Weights of a small self-supervised image encoder.
Model: 6.25M parameters, 32-pixel images, arch caformer.
Training: muon at rate 0.0044, 5900 steps, batches of 512.
Data: trained on rendered landscapes of hills, water and sky, 72500 training examples.
Rows from block 9 of a small self-supervised image encoder, named by matrix and row number. Rows with one number belong to one neuron. Each number is 200 + 30 x the weight over its row's rms, rounded and kept within 0 to 999. All counts start at 0.
After each neuron's rows are labels from the 100 images, of 14848, where the neuron reaches its highest value: "lies over" is the class under the peak; "strongest on" is what is common among them. Only what is clearly more common there than usual is listed. The data: rendered landscapes of hills, water and sky. In brackets: how many of the 100.
# fc1: MLP up (model.blocks.9.mlp.fc1.weight, 640x320), inputs 276-319
# fc2: MLP down (model.blocks.9.mlp.fc2.weight, 320x640, transposed), outputs 276-319

fc1.489,197,177,230,251,224,146,193,201,189,236,208,211,190,215,204,228,183,214,255,188,197,154,234,172,139,165,210,198,232,164,225,261,172,140,227,195,219,230,178,175,222,155,233,213
fc2.489,226,228,198,256,172,210,187,211,173,215,187,167,157,247,185,240,176,156,162,198,274,179,202,193,265,240,203,256,152,192,223,231,213,250,226,146,139,195,152,184,241,241,185,161
lies over: water (49)
strongest on: water (78)

fc1.57,223,200,239,229,194,207,186,211,231,183,175,200,206,206,177,195,242,228,196,210,214,254,192,193,168,133,194,228,192,208,139,209,214,205,160,234,199,158,148,153,170,168,203,192
fc2.57,200,214,205,205,185,186,209,180,221,226,213,215,195,206,238,235,222,197,133,206,180,150,222,163,167,164,246,171,228,156,172,172,218,160,234,211,196,207,192,197,254,249,185,157
lies over: water (26)
strongest on: water (91); overcast (56); green hills (43)

fc1.91,206,226,181,194,199,246,194,211,192,180,190,195,160,218,222,186,230,199,202,248,204,228,160,191,199,205,203,205,209,237,138,243,185,283,192,194,216,204,189,177,166,163,214,187
fc2.91,186,171,209,204,242,192,205,184,165,207,229,198,222,148,171,180,209,191,229,173,185,208,221,189,215,189,192,211,257,174,200,155,153,148,161,217,185,221,205,208,211,269,230,225
lies over: steep ground (37)
strongest on: terraced slopes (45)

fc1.156,195,200,198,188,218,245,172,219,216,223,195,166,267,181,242,227,225,212,191,191,241,170,151,207,202,168,174,246,189,194,216,197,196,192,210,209,204,224,248,212,226,207,266,185
fc2.156,155,222,175,208,225,255,253,168,252,139,226,126,196,197,200,200,183,237,205,211,198,239,241,184,205,224,176,174,228,197,223,170,243,207,194,209,198,229,217,168,225,163,194,213
lies over: water (26)
strongest on: sun or moon in view (77)

fc1.49,160,207,190,177,286,173,201,201,164,154,231,237,174,197,177,218,176,192,165,219,153,212,219,185,152,192,262,235,200,258,200,239,243,250,195,183,154,149,204,156,204,269,204,198
fc2.49,204,193,195,193,235,240,198,203,172,211,169,172,240,161,159,184,179,220,199,207,160,209,142,195,227,227,267,230,206,183,188,220,195,150,191,183,218,220,207,171,145,154,154,201
lies over: gentle ground (61)
strongest on: water (77); desert dunes (40)

fc1.578,201,219,202,162,195,201,141,204,218,185,234,188,229,162,209,247,159,199,218,184,154,150,212,166,230,190,206,181,178,233,193,241,192,214,209,175,179,239,235,224,263,178,212,264
fc2.578,209,243,216,197,225,176,221,177,226,174,214,128,258,137,226,195,215,127,178,187,177,168,146,226,180,171,211,181,221,199,195,156,251,223,186,211,204,189,187,178,181,193,196,181
lies over: gentle ground (98)
strongest on: water (94); green hills (76); overcast (55)

fc1.447,231,165,226,214,168,189,222,223,262,159,178,208,189,240,179,197,207,184,185,225,233,197,220,180,187,214,153,218,178,193,211,200,211,221,191,198,172,179,145,200,255,232,200,281
fc2.447,175,191,180,147,253,142,196,205,193,210,231,212,157,195,218,208,197,195,190,183,200,221,220,167,151,210,204,218,181,194,199,189,224,184,218,193,251,172,155,199,210,154,192,138
lies over: water (29)
strongest on: overcast (53)

fc1.35,201,196,216,255,207,217,190,227,237,156,229,186,190,224,234,154,189,169,201,217,219,194,170,211,136,124,241,221,157,196,170,219,207,173,239,222,189,231,137,249,207,172,246,174
fc2.35,184,182,141,226,140,200,201,152,172,187,176,187,154,186,245,205,201,177,204,214,226,214,235,205,243,175,224,157,235,181,184,210,202,243,192,194,167,234,178,231,197,183,154,216
lies over: water (48)
strongest on: water (89)

fc1.359,165,192,226,218,257,197,176,158,205,194,247,184,154,218,188,148,256,196,231,228,183,196,163,212,164,159,209,224,193,243,187,179,275,224,211,174,166,227,135,175,202,199,243,174
fc2.359,171,213,182,198,190,222,192,171,235,242,177,219,187,147,230,196,203,198,184,189,194,189,211,196,191,238,202,145,223,177,203,213,273,205,255,177,240,191,193,198,209,235,229,251
lies over: water (28)
strongest on: sun or moon in view (34)

fc1.188,195,226,188,200,172,237,205,218,168,170,253,188,148,240,182,174,193,232,162,203,190,228,231,208,169,248,237,217,138,245,166,210,179,232,174,172,204,235,228,227,210,176,206,248
fc2.188,190,172,234,191,172,188,170,224,196,203,149,176,161,180,216,177,186,214,191,103,162,230,201,246,248,217,188,205,172,208,256,213,185,180,180,230,228,198,222,225,225,210,215,200
lies over: gentle ground (63); water (33)
strongest on: red mesas (59)

fc1.538,193,193,225,138,151,192,204,173,208,190,202,175,184,214,189,185,214,227,153,212,239,226,108,242,234,174,203,202,215,228,199,190,141,158,241,172,196,169,164,212,238,208,176,230
fc2.538,179,143,173,174,186,211,184,237,235,214,188,234,176,201,154,176,143,153,189,169,175,203,153,170,176,184,239,222,226,194,122,217,209,213,216,165,174,214,221,180,176,144,204,282
lies over: steep ground (68)
strongest on: fog (74); purple alien crags (47); land: snowy peaks (34)

fc1.165,202,182,215,227,205,204,203,179,199,167,221,190,143,241,226,213,193,178,207,200,179,177,206,234,267,183,201,176,196,167,198,214,224,207,230,192,179,230,252,162,242,204,151,248
fc2.165,221,210,204,230,237,216,186,199,264,194,162,180,243,160,237,213,215,219,232,245,156,256,183,150,196,206,194,208,221,236,194,196,182,188,188,176,202,203,233,121,209,188,161,186
lies over: sky (100)
strongest on: night (93)

fc1.101,229,187,253,213,208,247,200,166,181,230,228,245,222,206,233,248,183,259,209,184,191,168,152,223,217,140,247,171,214,225,200,222,199,226,166,204,215,258,207,121,256,139,232,243
fc2.101,236,180,162,245,204,180,201,188,194,205,218,185,167,226,235,200,166,155,182,224,171,234,219,143,177,255,199,136,271,187,189,187,209,226,157,166,215,219,201,212,221,165,169,150
lies over: water (75)
strongest on: water (97); night (64); desert dunes (45)

fc1.294,240,221,216,184,193,113,121,151,226,205,224,179,191,194,229,172,244,208,206,180,175,181,208,179,190,201,206,170,191,171,259,255,199,195,202,216,185,156,219,230,199,245,201,220
fc2.294,182,203,230,187,232,223,201,139,172,191,208,190,220,170,213,174,257,198,187,195,179,241,203,223,204,197,203,186,178,196,154,171,132,207,199,241,179,242,232,215,221,185,234,173
lies over: gentle ground (79)
strongest on: fog (84); green hills (38)

fc1.83,149,167,209,212,221,219,181,233,283,187,229,238,233,219,260,208,246,164,212,166,226,169,166,185,210,194,207,181,168,170,220,260,228,178,223,153,206,193,201,204,263,191,196,253
fc2.83,192,202,211,185,246,205,210,208,199,155,178,191,235,218,250,193,178,179,232,209,186,207,216,184,229,204,202,204,210,237,234,189,230,158,205,228,255,205,247,174,171,246,235,201
lies over: sky (100)
strongest on: night (95); sun or moon in view (39)

fc1.129,160,202,190,211,175,232,198,173,169,205,216,207,227,148,119,198,202,136,170,216,134,223,205,205,150,192,188,216,205,195,236,223,177,184,224,244,169,176,183,260,233,192,228,181
fc2.129,207,196,201,192,223,223,181,159,186,209,240,209,193,219,227,198,197,182,181,241,212,176,189,208,200,175,201,218,197,214,177,131,204,160,304,256,242,170,196,198,208,210,201,221
lies over: gentle ground (72)
strongest on: fog (79); desert dunes (36)

fc1.285,192,206,215,224,146,214,166,275,150,192,215,184,191,211,167,154,206,190,300,153,148,213,193,186,202,196,226,194,159,249,153,196,206,151,244,225,170,182,237,160,227,184,250,182
fc2.285,196,241,238,233,174,158,211,160,223,172,262,170,192,217,238,221,196,204,158,194,215,148,216,224,191,220,202,230,211,218,213,223,210,256,193,191,202,182,118,205,222,252,201,242
lies over: sky (76)
strongest on: dark volcanic rock (39)

fc1.629,198,198,181,232,192,147,204,169,190,174,216,230,159,221,244,196,224,202,165,208,205,178,164,229,175,177,194,224,200,237,206,166,163,158,246,240,159,207,182,213,206,245,149,255
fc2.629,217,202,206,237,197,211,217,194,185,215,217,170,168,210,171,229,147,222,218,185,173,232,206,237,258,179,200,151,208,184,255,187,249,216,219,185,237,207,255,165,235,226,182,182
lies over: sky (100)
strongest on: clouds (97); overcast (81)

fc1.233,121,231,226,177,237,187,173,224,230,171,180,273,155,192,211,181,248,185,204,196,212,238,117,219,187,220,218,265,209,194,206,198,155,201,219,213,219,234,198,183,207,184,189,209
fc2.233,243,222,219,171,181,182,271,176,221,182,180,220,204,224,211,241,205,213,152,198,208,190,183,183,158,203,211,174,195,199,235,209,173,227,195,173,191,191,217,210,150,224,184,141
lies over: sky (85)
strongest on: fog (59); overcast (52); dark volcanic rock (47)

fc1.19,205,183,194,161,220,195,188,245,261,208,171,155,220,227,228,236,222,229,197,148,139,232,143,159,168,164,182,216,240,194,203,228,181,172,171,180,156,231,216,188,186,179,178,216
fc2.19,208,237,202,247,207,170,153,189,208,140,265,202,201,205,215,202,184,160,188,241,245,198,209,216,214,229,205,178,139,246,203,216,214,195,238,239,256,213,191,239,175,172,212,152
lies over: steep ground (67)
strongest on: high relief (64); sunset (57); snowy peaks (36); land: dark volcanic rock (33)

fc1.465,224,208,218,250,154,198,209,208,174,204,173,162,196,207,201,240,148,246,199,192,198,220,192,213,171,274,236,189,168,217,175,205,168,192,191,236,216,221,277,223,229,190,214,167
fc2.465,212,191,223,250,235,178,190,166,216,178,224,238,209,192,210,184,230,261,249,224,202,136,177,239,220,176,231,196,165,191,172,193,219,215,221,207,238,227,196,180,172,209,169,167
lies over: sky (100)
strongest on: clouds (100)

fc1.379,193,203,197,263,247,215,160,197,240,193,182,211,208,217,147,229,200,204,199,201,163,196,205,159,169,220,219,210,220,183,173,172,144,195,198,225,248,193,181,202,153,239,151,224
fc2.379,240,239,200,187,229,216,209,212,164,190,186,195,232,197,190,168,147,217,167,209,183,186,201,241,218,139,243,229,185,240,190,160,192,254,269,164,195,200,261,163,238,136,236,170
lies over: water (32)
strongest on: night (58); purple alien crags (35)

fc1.337,190,204,196,149,215,225,219,194,164,215,210,185,182,209,221,182,199,215,260,232,194,227,236,128,239,147,197,250,192,205,203,164,206,128,216,136,184,217,213,165,167,208,188,205
fc2.337,219,227,229,236,204,172,188,171,192,176,241,178,197,146,185,223,224,204,186,175,241,167,218,243,207,304,220,197,236,192,223,237,173,166,197,204,194,193,169,220,191,167,229,159
lies over: gentle ground (62)
strongest on: desert dunes (57)

fc1.541,197,198,180,226,172,159,270,224,161,235,242,208,193,159,225,170,199,244,222,179,216,223,203,160,197,203,200,190,138,189,166,197,221,203,232,214,194,200,156,169,188,183,205,191
fc2.541,169,197,183,205,209,213,214,246,199,206,231,195,206,196,184,175,257,159,208,238,200,163,210,176,241,226,197,191,199,253,146,207,218,229,248,211,139,187,218,185,194,227,189,196
lies over: water (100)
strongest on: water (100); noon (52); green hills (42)

fc1.131,186,216,174,231,219,197,208,190,253,232,178,237,187,189,213,204,266,149,187,208,165,185,167,199,252,208,216,210,180,185,204,185,158,244,164,183,196,175,221,188,214,214,272,182
fc2.131,167,221,200,161,182,212,218,201,174,189,275,206,185,132,140,219,212,197,193,235,163,139,245,241,176,194,175,202,158,226,179,197,239,144,273,180,197,187,162,160,190,172,225,241
lies over: gentle ground (57); water (42)
strongest on: water (100); desert dunes (54); noon (52)

fc1.378,227,184,224,278,216,215,172,190,215,214,160,216,207,202,184,184,231,154,205,201,186,219,195,138,155,262,169,185,185,220,179,211,177,177,190,207,168,209,190,171,205,163,179,199
fc2.378,218,205,202,126,169,184,167,248,215,224,198,154,227,222,272,197,224,214,222,197,177,205,228,158,246,203,219,172,251,245,151,208,166,188,211,203,171,148,217,210,183,182,159,190
lies over: sky (99)
strongest on: fog (69); overcast (57); desert dunes (38)

fc1.487,208,208,216,220,228,153,217,268,214,209,196,162,149,217,165,190,184,221,209,219,228,230,191,192,234,230,238,218,233,189,209,204,184,177,167,244,162,217,175,225,156,219,220,196
fc2.487,200,170,226,200,204,174,222,183,206,189,247,228,198,173,187,209,195,203,216,278,220,169,223,236,198,154,167,182,229,184,182,185,175,202,171,182,241,208,208,195,174,193,162,131
lies over: sky (75)
strongest on: fog (74)

fc1.93,137,219,187,153,178,166,208,183,169,201,188,144,161,177,211,175,261,203,245,187,187,171,214,199,249,212,187,212,213,205,173,168,251,231,157,245,176,262,163,157,196,170,162,229
fc2.93,161,226,206,244,219,186,166,225,203,233,231,168,257,203,223,185,170,213,169,196,178,186,156,246,238,227,198,231,191,220,284,228,160,233,206,191,207,178,203,171,210,198,222,196
lies over: sky (74)
strongest on: overcast (75)

fc1.605,208,191,164,229,217,187,218,210,187,169,178,205,176,207,198,255,178,195,196,195,169,227,214,192,221,218,175,220,250,156,132,182,259,219,221,198,246,174,205,248,211,181,202,167
fc2.605,186,223,223,199,124,157,192,218,210,219,177,189,236,187,158,255,251,178,182,223,219,168,205,191,179,237,165,204,162,260,167,233,193,192,203,214,222,218,210,160,201,239,235,194
lies over: water (39)
strongest on: water (70)

fc1.307,195,194,222,200,198,238,243,231,177,228,225,148,204,243,210,196,241,212,223,185,168,220,185,214,252,229,173,214,159,209,171,151,193,168,228,183,262,223,218,253,202,205,180,220
fc2.307,250,236,240,202,163,199,210,187,158,198,228,154,183,218,196,178,174,217,210,181,244,151,210,171,171,262,198,107,145,217,230,219,207,192,233,173,213,235,206,210,241,170,226,221
lies over: gentle ground (99)
strongest on: night (69); desert dunes (54)

fc1.149,168,268,234,233,229,217,185,217,196,199,210,195,205,168,198,211,262,260,180,216,188,225,226,266,202,179,199,226,193,176,241,153,167,187,201,193,141,178,179,194,150,217,200,166
fc2.149,173,234,253,200,138,201,235,185,159,212,215,188,173,187,198,238,157,178,246,203,146,205,170,168,223,184,193,222,239,196,261,216,166,221,263,198,214,210,226,272,214,156,164,222
lies over: steep ground (72)
strongest on: sunset (59); purple alien crags (41); sun or moon in view (26)

fc1.23,201,214,221,190,198,211,170,216,200,272,231,208,193,194,169,185,207,207,194,243,170,249,207,192,240,202,137,194,173,253,237,181,179,179,172,223,212,156,185,244,231,217,237,216
fc2.23,189,155,184,165,168,180,210,250,164,162,272,183,208,199,229,186,236,183,216,176,224,170,248,188,239,241,205,201,219,168,177,164,184,223,154,164,239,214,252,204,149,227,202,184
lies over: sky (80)
strongest on: night (96); desert dunes (58)

fc1.273,202,209,203,210,214,202,192,241,193,219,184,178,199,186,223,240,234,215,164,194,165,217,210,140,186,200,172,231,229,196,233,244,188,266,247,218,221,210,127,168,226,250,277,203
fc2.273,256,146,185,196,223,134,219,144,200,196,187,233,215,227,168,186,185,202,272,201,204,154,237,181,191,178,211,211,172,189,229,174,189,203,162,198,177,179,219,230,176,229,134,237
lies over: sky (100)
strongest on: clouds (100); noon (57)

fc1.162,200,161,146,190,171,250,231,203,193,173,219,246,189,208,200,140,187,242,213,206,228,184,135,209,202,170,218,204,218,206,112,194,232,217,233,182,158,222,159,236,206,230,211,155
fc2.162,225,155,212,257,194,206,172,199,221,203,215,193,234,151,206,248,206,207,210,185,226,205,163,210,170,190,213,225,133,225,249,184,193,252,239,206,206,193,210,194,240,198,241,233
lies over: sky (96)
strongest on: night (89); sun or moon in view (36)

fc1.159,224,176,217,251,199,190,174,172,137,205,195,188,175,183,185,204,186,187,168,191,257,177,156,235,246,188,214,222,149,179,217,223,260,190,151,194,223,168,220,219,219,185,255,137
fc2.159,271,218,168,188,236,254,200,176,185,267,185,128,213,211,236,227,168,215,214,191,192,185,245,240,199,257,170,210,200,205,226,216,168,216,161,192,243,187,200,193,162,154,231,221
lies over: gentle ground (94)
strongest on: night (91); desert dunes (87)

fc1.366,137,168,234,201,163,212,194,208,212,142,196,219,224,184,146,215,216,209,236,189,198,179,218,239,212,146,175,179,200,218,190,198,239,213,211,194,220,155,234,266,207,185,218,257
fc2.366,210,190,225,134,199,224,160,228,197,262,231,204,218,170,132,164,214,142,232,229,227,200,210,203,188,227,199,233,218,216,232,169,174,215,259,206,212,216,159,160,225,201,215,200
lies over: steep ground (50)
strongest on: snowy peaks (42)

fc1.343,180,228,240,246,220,203,170,181,181,217,228,174,248,200,242,128,203,188,191,189,192,201,260,203,242,207,245,167,200,237,211,220,246,269,163,165,153,221,202,212,153,191,217,200
fc2.343,203,174,146,154,253,231,202,254,192,193,215,246,170,152,190,190,245,224,199,190,237,227,229,236,249,247,170,236,196,197,181,177,177,161,182,181,240,168,204,200,229,218,187,241
lies over: sky (100)
strongest on: clouds (99); overcast (71)

fc1.34,195,189,212,236,283,196,188,172,210,178,188,221,155,221,175,176,166,165,216,195,192,154,186,160,180,224,208,211,171,247,247,194,182,213,205,159,133,178,132,212,234,131,196,189
fc2.34,203,193,163,167,192,153,157,231,150,217,211,135,177,187,223,184,211,175,182,184,196,223,168,178,172,181,196,202,224,132,187,199,209,169,204,259,212,189,196,243,254,187,165,172
lies over: sky (100)
strongest on: clouds (99); noon (70); fog (63)

fc1.80,190,178,174,215,151,199,241,216,172,157,178,199,207,222,181,224,238,212,170,210,192,168,247,190,165,177,201,221,197,185,199,346,188,210,175,192,119,178,153,237,196,221,203,234
fc2.80,194,164,208,158,220,171,180,240,177,175,229,260,238,191,172,202,190,180,158,205,196,201,157,167,200,238,247,214,233,201,215,201,178,211,205,190,187,187,170,197,204,181,213,222
lies over: water (36)
strongest on: overcast (72); dark volcanic rock (39)

fc1.171,185,213,191,209,207,198,233,209,162,213,207,224,204,228,210,230,182,180,252,221,193,223,195,232,243,179,195,215,214,181,230,240,230,179,184,139,167,193,222,162,218,164,166,229
fc2.171,205,186,215,196,203,198,228,204,253,208,178,216,208,154,158,200,211,199,186,181,206,173,188,176,251,225,208,164,211,229,185,172,204,188,182,283,228,220,190,282,130,201,228,216
lies over: sky (84)
strongest on: sun or moon in view (88); sunset (76)

fc1.42,189,203,200,191,194,208,218,176,215,232,195,200,197,227,255,215,177,191,226,187,215,221,196,237,194,202,218,192,229,247,181,227,117,255,237,208,232,165,176,194,216,148,185,144
fc2.42,207,223,170,169,195,207,183,186,166,267,216,166,188,240,227,221,181,256,189,208,194,164,124,218,226,195,182,197,171,159,198,196,211,117,196,208,200,130,225,223,223,199,215,221
lies over: sky (91)
strongest on: snowy peaks (32)

fc1.66,238,194,182,218,183,148,200,189,182,216,195,212,161,195,204,241,219,201,180,207,258,170,221,217,149,252,184,190,208,194,155,199,150,161,228,187,239,143,194,188,191,198,219,169
fc2.66,200,152,179,218,192,133,194,203,177,205,204,227,211,173,180,192,216,223,200,226,266,171,217,199,193,178,197,249,198,234,155,230,227,217,149,209,241,210,210,201,249,216,201,143
lies over: sky (98)
strongest on: clouds (99); overcast (95)

fc1.222,215,211,192,250,204,251,190,223,179,215,131,212,227,149,241,203,199,200,138,220,210,213,108,131,230,203,193,212,234,148,197,215,189,209,195,222,286,282,164,223,214,178,193,181
fc2.222,246,279,210,215,178,208,238,138,170,218,207,192,210,207,244,151,170,174,179,266,224,229,238,229,206,230,229,163,195,198,144,197,194,188,233,156,179,158,302,197,166,193,205,177
lies over: snow (46)
strongest on: night (78); snowy peaks (60)

fc1.611,214,189,178,170,220,172,193,209,221,186,198,218,213,193,196,246,151,230,235,207,211,204,254,184,178,298,218,149,186,157,204,223,221,180,174,210,170,165,210,205,208,232,94,203
fc2.611,244,205,188,194,156,175,157,224,199,167,195,221,154,224,166,207,209,223,199,205,144,236,225,201,212,169,212,154,174,252,216,169,220,175,273,193,240,209,216,144,182,177,195,192
lies over: water (26)
strongest on: sunset (64); snowy peaks (37)

fc1.239,190,186,211,210,167,169,198,184,171,214,183,255,203,170,228,183,182,239,201,206,169,196,199,174,238,212,236,207,218,171,187,206,154,213,174,174,203,191,188,248,188,203,234,180
fc2.239,175,217,192,177,205,209,158,150,225,202,237,212,187,161,244,211,211,231,174,209,152,220,221,180,134,194,235,160,204,202,179,175,232,192,218,207,238,175,171,224,213,211,186,172
lies over: water (49); steep ground (44)
strongest on: night (67); snowy peaks (36)

fc1.630,199,189,145,250,176,180,150,222,179,178,186,182,198,174,222,199,167,230,206,148,265,160,163,254,210,250,180,172,212,184,167,231,185,200,200,239,201,196,166,217,212,158,177,196
fc2.630,204,181,221,205,164,215,185,167,181,196,209,183,177,214,177,191,214,210,195,227,143,174,161,174,185,208,208,226,209,190,226,199,198,201,189,240,136,161,213,171,196,198,189,186
lies over: gentle ground (69)
strongest on: red mesas (67)

fc1.126,143,191,185,198,207,189,167,137,165,200,188,221,210,204,177,190,196,169,263,186,237,217,193,169,201,173,179,157,222,198,172,203,220,262,169,210,199,219,255,184,200,201,205,182
fc2.126,216,162,171,185,194,202,194,199,175,215,185,247,207,268,194,190,182,277,195,243,222,221,226,196,189,250,192,230,186,207,195,162,172,217,189,176,245,162,131,212,247,212,222,254
lies over: water (83)
strongest on: water (96); sun or moon in view (35)

fc1.30,202,193,264,207,219,207,168,206,184,181,157,218,229,225,219,170,230,191,194,160,169,200,225,221,185,200,179,198,222,158,248,223,213,198,167,211,245,220,192,198,228,239,208,229
fc2.30,198,219,197,218,204,177,204,198,185,207,175,175,174,202,234,187,161,187,222,178,157,190,230,215,237,186,177,254,216,178,180,169,211,180,191,188,192,234,181,154,165,211,189,169
lies over: water (29)
strongest on: overcast (54)

fc1.29,141,207,223,247,147,181,157,226,202,211,213,213,193,158,162,188,182,191,178,218,130,202,222,146,183,178,228,177,153,204,204,195,230,174,210,244,205,198,237,183,205,179,205,218
fc2.29,205,176,188,170,202,248,176,213,201,183,177,211,216,244,226,201,230,113,297,184,207,184,185,188,187,167,241,216,208,207,250,201,193,223,192,194,145,239,201,219,204,160,151,232
lies over: snow (61)
strongest on: snowy peaks (69)

fc1.192,217,189,214,220,269,250,145,226,163,206,211,206,155,206,203,261,194,200,200,207,255,153,188,239,224,181,150,232,179,178,182,179,161,237,208,191,180,201,203,205,161,138,214,223
fc2.192,171,199,220,165,235,165,178,240,155,239,164,196,188,229,212,228,210,219,220,167,217,201,176,187,125,192,184,155,201,224,206,169,214,188,148,194,174,186,187,203,215,237,184,175
lies over: sky (90)
strongest on: purple alien crags (79); sunset (71)

fc1.198,152,189,202,217,188,253,168,193,200,232,199,223,178,154,123,182,222,207,205,112,227,172,173,191,191,199,175,229,193,165,188,240,171,226,233,212,206,220,168,195,156,240,142,205
fc2.198,192,168,240,179,219,170,183,151,205,185,162,197,203,175,224,297,176,179,202,268,178,256,166,190,212,165,180,149,183,182,150,186,231,160,219,197,164,198,213,232,208,166,230,163
lies over: sky (100)
strongest on: sunset (53); sun or moon in view (49)

fc1.300,244,190,203,206,126,198,195,187,222,174,167,242,196,164,275,220,200,174,205,190,203,185,202,191,150,246,207,166,222,194,227,180,183,269,194,215,207,213,193,184,201,201,198,199
fc2.300,220,202,251,197,216,195,178,197,163,241,228,194,159,233,201,179,201,207,259,225,182,238,165,249,177,172,200,235,202,228,181,193,152,215,201,230,175,226,219,207,155,230,173,210
lies over: gentle ground (80)
strongest on: desert dunes (44); red mesas (38)